From a checkpoint of a small contrastive audio-text model.
Model: encoder norm rmsnorm, encoder moe soft, encoder width 256.
Training: soap at rate 0.0013, 7100 steps, batches of 256.
Data: trained on melodies that start on their tonic, played by one synthesised instrument, 26041 training examples.
Rows from block 8 of the audio encoder, named by matrix and row number. Each number is 128 + 32 x the weight over its row's rms, rounded and kept within 0 to 255. All counts start at 0. Numbers have three digits each. After the name is the row's rms in percent of the matrix's.
# pw2: conv module project (encoder.blocks.8.conv.pw2.weight, 256x256), inputs 0-127
pw2.21 115:076123130127181137139189125180092118171091138134121139119118122090096191171148140143109145126107124117101103119138088172071151072151124163115148081164119123085117111155097178117090113043255125109097111158088162094121123168071186160156104183118150084154149142145168101091128109129104089142103088162114135162139132159128184171169172112128151138152084196098076114122118103113175096120102
pw2.22 103:089216132122155134068133134137085113130171156153121134137198133146090158133179129210101093156152112125105141113170192138115108134098122114126119160120089125095117094124102159121091080103174119115142188165129140169087170153080131154102155160120143136107141113100128224184140120150049104110102165174160158051124122226166112125136094094147136128108116104141139109126103124134164124129121
pw2.23 089:130142101118092088101152115132079133124087115136145132159096109126126111171181133164126158120088106120137134127077100059168108126121153175124140174128161106115107144105098093133128134141143120183122147089073139115133154168141061182164139114163110091150080067120114187080144086186104174211126096112086042090140125140150072119120129083141080105132116122163134131186168109130124153085100
pw2.24 106:169122096129134170140137104136154116127121173101212099050143085120138123109146109123106075119087090128203147099172087071096152116103156093150155172149094140190141137128134086131160165074168151100111152080088101071132156132147121123122124178135119134068170174130137131117134113186104148191125143126106112166144134178170168113112085127133143147194136098146138140175125082096100172128070
pw2.25 094:126168164146151175139084146147140174115132090144157140118124182133127142135155152091151139062122136155123146056190165150069144164076095100141162183068141154098121119130154125066114132161067091142133148173131125208116117157125165154080180197123181173132178138155162121172122147142123153112122117141132067101181130165162154145147104119113162132082077157171156129145126091130090139109105
pw2.26 098:093105156086117113079126095109107155152156106153174079139099123138145079136121108087148061118159101104079099110103139198123167111058074102116141123117140154157082156139111092068105122124143126062216121157172119111115157108193123133145088125115110148165136117142098106089090201152101135187134161081134151180090087136090152158105104174166105127131137114153106119082186156160147153128127
pw2.27 104:103189070144115168196160140139149127168112074107099151142123152125113102139132093196114132131115138097146090112130158137113145124093112077180124102038147159173083144104118065094134149140049096082120161177105102129124092163063130126094103217167157094124117175152161186149175136180139111099115086114152114191150128113164110126113136125163145156102147125176168180123149149141139139077196
pw2.28 101:153145139145119112241136121144147124122128193080131171106099148162090140112117135127148183101139128100152155075146075099102112091187102127122141126110159110101110118143144186133118113158107141136113118126078103112189176142152067116121121173121126113152214116088123092107123135071167128137130128093123129149126159118123070176101143112113140144143203122114099169103166049118109111165143
pw2.29 094:151125146110178103063136139110101125165104138094113128147102167130124114133121085166123161135160190148174077087130095086178144081081150166141171151101082120116112103139125139117117105075132091169087085100185050100189144121103139134115100144120138182124139153144146161118101143146148139086097151110126152081153140177155086130111085133106161119134063101058159098135105150175158140078181
pw2.30 096:144109173125137144158091119147180151121137115126080123105184133131231128138114148131116151112107113175097168108104098233119134178168119140104150111112167134131144154133150182084126171124139179075143125147117156138121115176194188103192080119153136123116163106157149132097161166120182164086141082139134115175170200087128143132155162169122112115133148136087097138161034147087156147109081
pw2.31 107:108115158149170147147131167083168082134135160151154156085087140108048189107163175134117123131103144147083096142109165104122108143084143159128097079123104109126104142145148126181078072061124128094137153084133100145124095084095145152085100205077089107083174112134144239160148128099138151118117131147128138104201188065169127132114134138078175120111144108158164171114125131142073133122084
pw2.32 098:140103118125126134104080151165120102160124087146164105036115099129056109149130077160144120156088173110117215167100062133104116148121116087164115157112123093181144149079130136123049088056053207147154149146173136114133139126183101171172095173148110105088101103165127117136121102082069130135151118113117123130160148129131116120124162185130203140029129123178151163102183176132153138110154
pw2.33 103:116119152049122157060131137105138080103119169159100132111124168121095132111100151049142158165108121168092127147209175123101143108116061188076140122104128105139120134101065085110101149117057140149133091128223117100095158144146142136160146183105111130094128123068094147144133078167096139134104156156118150171186104171076145112142141105120142176094079126106110126152100190130149113139122
pw2.34 097:088093157156184148120136165134067172158094087137074120109091096120115173109083161146139173186140172171100163177089135118047170092143184144117137087105150103147167130112090160148131088138141136167165140100174103116124116122108135136184178103135080163159152171140132119132155152139152156085090077134131199139177129166088166136083190113124125139090176144159150124096161182118148170150088
pw2.35 106:181152159165143137061097150149123182180133097151090133212087134109109151189090136133086074201140182140115202132053096105165130133149086146100119134070098101189143099105092125163151127118193120097098132102137083159110076121078144106136136081069146177116143127221153067145147162151111132179193114124137129144096146149156147101165153161174168151114207154139122155136085154141134142095110
pw2.36 098:129119104151097157121182170113092162151151094126095100214124082127113144101109073114085132056049049089157115168124104223124125128157095136143108115094072112132091112170121131119083067062142166127125124120149102144170068131106132122141058191105187136137100101141121127154094123161112134166088103139114143103153156151102148104131124147142186104144126125130097119096102123110140089118124
pw2.37 097:111174126075112130066100123104145131158127133166133073168145084132158093119151111200133116099036111143130122041129179074152165156133075128131128200166109146070152137127158116098153163132137091181148093145110131137081111142113144135168091070114136203177154157180159174163146138120120129074167154126099075159120142108126120072110124114059188090148123114179103155103169084122134145165147
pw2.38 099:099134102138152080096126143120158121132174136106152128105178093117113086154163103161105115180148116074035148169095074147117162093158166075056144132138125119113162099179139255077129190161100136129163090137115145151133179147143091106118100084110191164134090094144128076141097136141142108157154062127140166155165133121110136110076077102115127085160124123143135119121087105114195127134101
pw2.39 107:108137112150113111138138115142100146135139081164160112136107140104122107119159133094139182133159119125104101099150150077088220127161133112159135217072175122154135143127201130148128148186002112115181200130224124153135170111105154117091094107109141193151176134095112157166140125107173103174161110112156087145126073119127182095119104167151178150124098137170146140145096145162146112147191
pw2.40 097:160106106088111097117152156114134180123124132099099109069101162186088123116151123112121144161078165117159068170150133173090111112090177082178163104121107076124170169109087056104096100132128112098129167103160131123130184107154163171144131190179101140095176166105141166195066103163118073082117125130154113083105162113143103110086142093128132124154170138133161092159061182165081100127128
pw2.41 104:101106174128121179138104120122147156137151161123130195161074139150128164204100156120214157105070131126144161175186137135181153138110124109117141120121060173122148108164100143082132098117133140146090093094113142095114063079099108103123186145098162153101114114098171067113147117119156146069119104119168134129150070056076173153100083115123164213077125150121136130145141106112185115116134
pw2.42 103:139090121128169120145103126105167095123168068129112137147151106116156166095128167108165080206148085109109125114144140068098104131134158132113162135137159145133144135117154187154086111102189103114132231113109094120126087184129110146178127087146130119124130184174134173128131109133153119129104153120124087164142154105188138091124046115103146128137097144160143128108148156113040094152182
pw2.43 109:113139095126135142229132118134162094114161089121161105152156110224112104141143065090124156065075128129139145141097093091157143141136080131104139107054186144075170112147139169124086146085185101122100157171102148127146130139166149164091127135200151107129132121154157170090143100109089085084112116136129129110128139111092086106132131079138163200123084118142148138102134114182097128119147
pw2.44 099:134147136142146128088092120154124139128080117172140131145128155183120162099040105109140138118205125123133111188154140148102092175135098128075134100069175117126159090122126059124122182133125121126125105171118145107126093162141118117144107133134170097136152174111165126125160178136222038129151063105115124145161169111100227099145147093191132126078159172141124129181134170159126179064172
pw2.45 101:220162097133170126127111147094090046107126130133140088078147128148130119108110090151096100096118103143065150088135155118132120141188162127094123077169147129132181126144119103109090171151255174128125142117164104087112113165092171130139157085118154129113128120101141162099167125090049174111103129159122147152126115129097118097162103081111133157211092146142125079133112164105135079079090
pw2.46 101:091108096137141138127080163168122123118200161098129053171109118127165160097161106047094113127116138196100185146163141145099130103116151082123109094098131112106149132159171121169084088212123138084109197132155089151132105115140118117193156153156151116137094121129162101091111133152128157156179089159146135130126213114121102157186128162154101069137123157110100146139135065117083126074091
pw2.47 112:096011094149099133067086160126126161131120085133107133129136140164166167135084093131155115113158115111076080174212176130145148150177127033058125074092107136058121093097162071124110141075103111149132162162139107170102096084120104137115159066119100147086144151146116143156136143123154122053177047106144107143157129113080159128137092101156146166151175181165148172137089163126210141107142
pw2.48 100:154095091105127134132137124157115152166109116126124104116135130141151140155175134148112112150152115168162167161159096130154112086108073139118164146123146158171151168121177063173113136146106102204179155143130053149142138137079181159078116144106139161061175124167164120176126161132144130095106095106109145157155115136124119182050063095169144093150173148045144203094118051193138133098139
pw2.49 100:137138133098160116148163123092173067156140106143183108189157099149152156108133140155129164132150119125139082083135143092085127128098165184199151140105168158122091175142174145105074197167173091118110152137145097177148217152104111119138078075084137150146119113139079118119113150133145080084142104135130086157146090109184089117115144063113121145065117159173117119074083070110113101118137
pw2.50 090:163091122119116090136143098062115207132169048107133125130162114140095169149172145107109135157127083119107105094193116202047103106171142147100152202114120106096065181113121183095057130191179062127116134149115125105091072122120138149128092119121158146138102100088130111085083094146154140104093096104104111145092165117149137142205079117096121111161108155130175102144068118128112098081115
pw2.51 103:136124134122152117114112145132149117162111164107163116128113169114119156082061105157147117142153114119170199152113121111167143104090157044127109133158126140123130119106079063127172075134127113157134176129115119152136134098120118103171060136178125136110092143125135172139094084146112152089134143153128121136146154168114155132050088158106133081086170111116150128129140105122108061117112
pw2.52 083:180062096136133137114111096151159101150143112146116138088131090192142145147164137077134151103133195135144086169149074150166114112110099160127148184203093094148181132116135046123064155115127070144102098129214162065141136194117136099188089130167144136172125074158149066072146120132056126160079161091142145063122108099100152117167178126082119079108099089149093123150167142110118071139177
pw2.53 092:138152126084128061107175126142189110165078072185092165179109124139092148110113158091140130149156131114116173155122132130113130100130180117163092110109089128168146169134180141178105167129181144103134187135087118130120126134196109158055188119162152125128099115059146113140157123133166127146120037144127092135203166118122136114192155127132158137185126098099113135137138116093137098097154
pw2.54 091:150105073127128159187182206073140113083088184095120090109124086133056124106149143097146103167119083195136130184110162155110152131145158102169123109202126150169086123097171055100148146123120100122142122156175088104144144132186090150078188090188161106052141124106114130135121125133164129167096143139120119141098200098119146114132147143120175135120121128122097119138160082100056157136163
pw2.55 092:129102097117121137085086149165172163163130157143114120153196151103131085131097082128123132136133134126097082138098108100107202108104154163098154138057135165192102133138130139131134158172160118173121146170184159134099153122124148110164099121136186131138068120149087228110153111094194113101087141134118134162141123125100102179133120130112139102090159160111157125112184135170140066157155
pw2.56 090:150118093171087120147106113139116122124200110135119133108106170109215134157192147155164159123155154072104092142164156195166083109242139117144181128084176122197139094114133048153062166127075141140141134099175115155105136107120110132189105123136123165136160184130098141135099107080112141098126106125123108109179150111141115170171127122084112156146141163119120115146075178134150142109183
pw2.57 102:140189125119133129131099127160154144118160099166138112146109134139094101083109115092108095142102166058131078114124171122086126080188037109114082136130155158148176111137151141114121153208120150113159105149116134123161107099110177152136117154098182179221155153111095072147135145085151090118157128083120122070138124097128132108149172163067087129142090140131138135144124068154159166150148
pw2.58 093:094115129173148076151111109166156127116189131198121128119105102131110086138083101211177122130137117125120150146126137109125150203167150119041137144124148117155191127192110132102124076092098220140125084184123189135111157172205141125114141098128095134172091104148099105144193155115149147192141138113121078092206142193132159106173069158148140132137101149087107166148083135122094162103109
pw2.59 094:124107127119137156127158129102124140115211103146126137117071148151063143119084173072183115128143123101107142149180108098163120189186183169173079158033140201122127103158147147114180079130125100129127100135161112099148092096167115115092139092151082144134155197106126090074127101122189077172119154113124149098121101123115134096159146231101103171111164078128116134085104129154163102158047
pw2.60 088:091127085063175168129107125111156189126144184128127090110132139122124145152129097156161122156149151133111115143130117075136197167140129151111103175125093083154146155132159157040132138049156104136157167151111150179111137156102176087105116110116099163084171112128132087131100121171169042059090104101133102136173102178130159137103138196177127174152105164196116161107152124097144077130195
pw2.61 096:130166131089140165121083112130127124092136101103076126127082129115075187109181139137114124149104147126077134104111124141115079102164115134112086124168192143076163189161171120140101051094157156184135133168132113138093119170134103116178073104094108107177097132118131127101169123122122091106150214114133122125126163129063123066130132145183149112132147131108142141136141102088075145133147
pw2.62 098:168039172134119179064133123212136136191157077116116076131127093126094145150122135092103075139120134151114155147097161117089105142110105137101165118099065108165154075172160122141069058080079097132121157143152186159159110123119112142150113135123175120087110086126121121181139085111139099097128167076147133096116112135092107128150082117148160099169204157131162110126172186128077138117106
pw2.63 107:145102090082105101097124159100143108165131132135123142018123119133120141118103135101118116125152172126093148190095117120109194139108120135140198117117153167137144140105160026148132201094022111114120143118184107095161144132113126130149131104122140153130139128133156194066153101084099120144139162168102111115117162122143080156097140236121109124070103139153133156146131211123111175113136
pw2.64 105:159107117120113176082150138148135092108073161124193083115163124163085132129162177147172138127176108142108139187164111196139145115124145099094151075102114138120154085126154087123106144168143173164112091113153057144187157145135130098074176079119150138162083091148142232128131101134075080074121132174120144117108139100130082177092052134089162124151081124131105104188104117134133154119187
pw2.65 094:085168147135150150073090122151113136102127058152167148173169120091138156097193072123149159182107127137174097086138151146125179227118118130183129130103132133150102179115177114146147136130065096167158141212150078086141157143167120118158066071146150150194097104093137052124117110172148159140166146120124112178138149151104146162103067093119097151124140055178136150127114106152102106124128
pw2.66 106:119158152129117110153106217086126123081093150088106153167160085140085118132146118158104119181129098204110131123219181128110112131140094142175146128144157110090160123102197053156072143203219111148128139135081102071109100149125105123119102100122182119150147153142140182117156074175103114103141153113121158086110151108181132140114156147054192118093169178102168120121179125168115122164073
pw2.67 114:124128145118119110090083135192125108101108175119129121130147158092204166151084136115152127120131148187143128156167113146188117098045143028219190101174108131114111135111078133153169129112167099143087103170150077136122152125100117132136084143089151183158142151136140173118107099183081179118155165154124170111110206161133092134110114122107118129104148096115069101095095098145136185101153
pw2.68 092:174153116116145170121127115164146088143105152156138105121114136185115145095117114147137084127094095130113093146030178118117151131178150135170145165091154126163178106154147104050085152103110089129100144147134141160064078123218132169124163156103156150112066096110130155119124119094134182170138218111139179151083135150132131139126123103147112076165141103084109105093136143141194124107176
pw2.69 099:155075136082088111153071121150133143118104083123123136106127101160160105122108115146138105116221184142141171156108091119155086105101164125107156126119147166152138120180107236153113075158213139133148155201134136144165095090151073162106114107151123107076156146096179180058086210164192128093108120107153138139121155092192127077109132139112085173086166161062147144095144165137141120139125
pw2.70 107:209097152140065119119074114171066158186103130084126135150147127116120149160126153150150133168184171123192149055070091119122123091130171184074088135071150124131125105142128183115099098142100140141157095094109128114189097151079169153080160201156144105109104129170090142140100121085120130106145071096175086122142104118099091126139127052135138157151157131105096150143072144105100116124110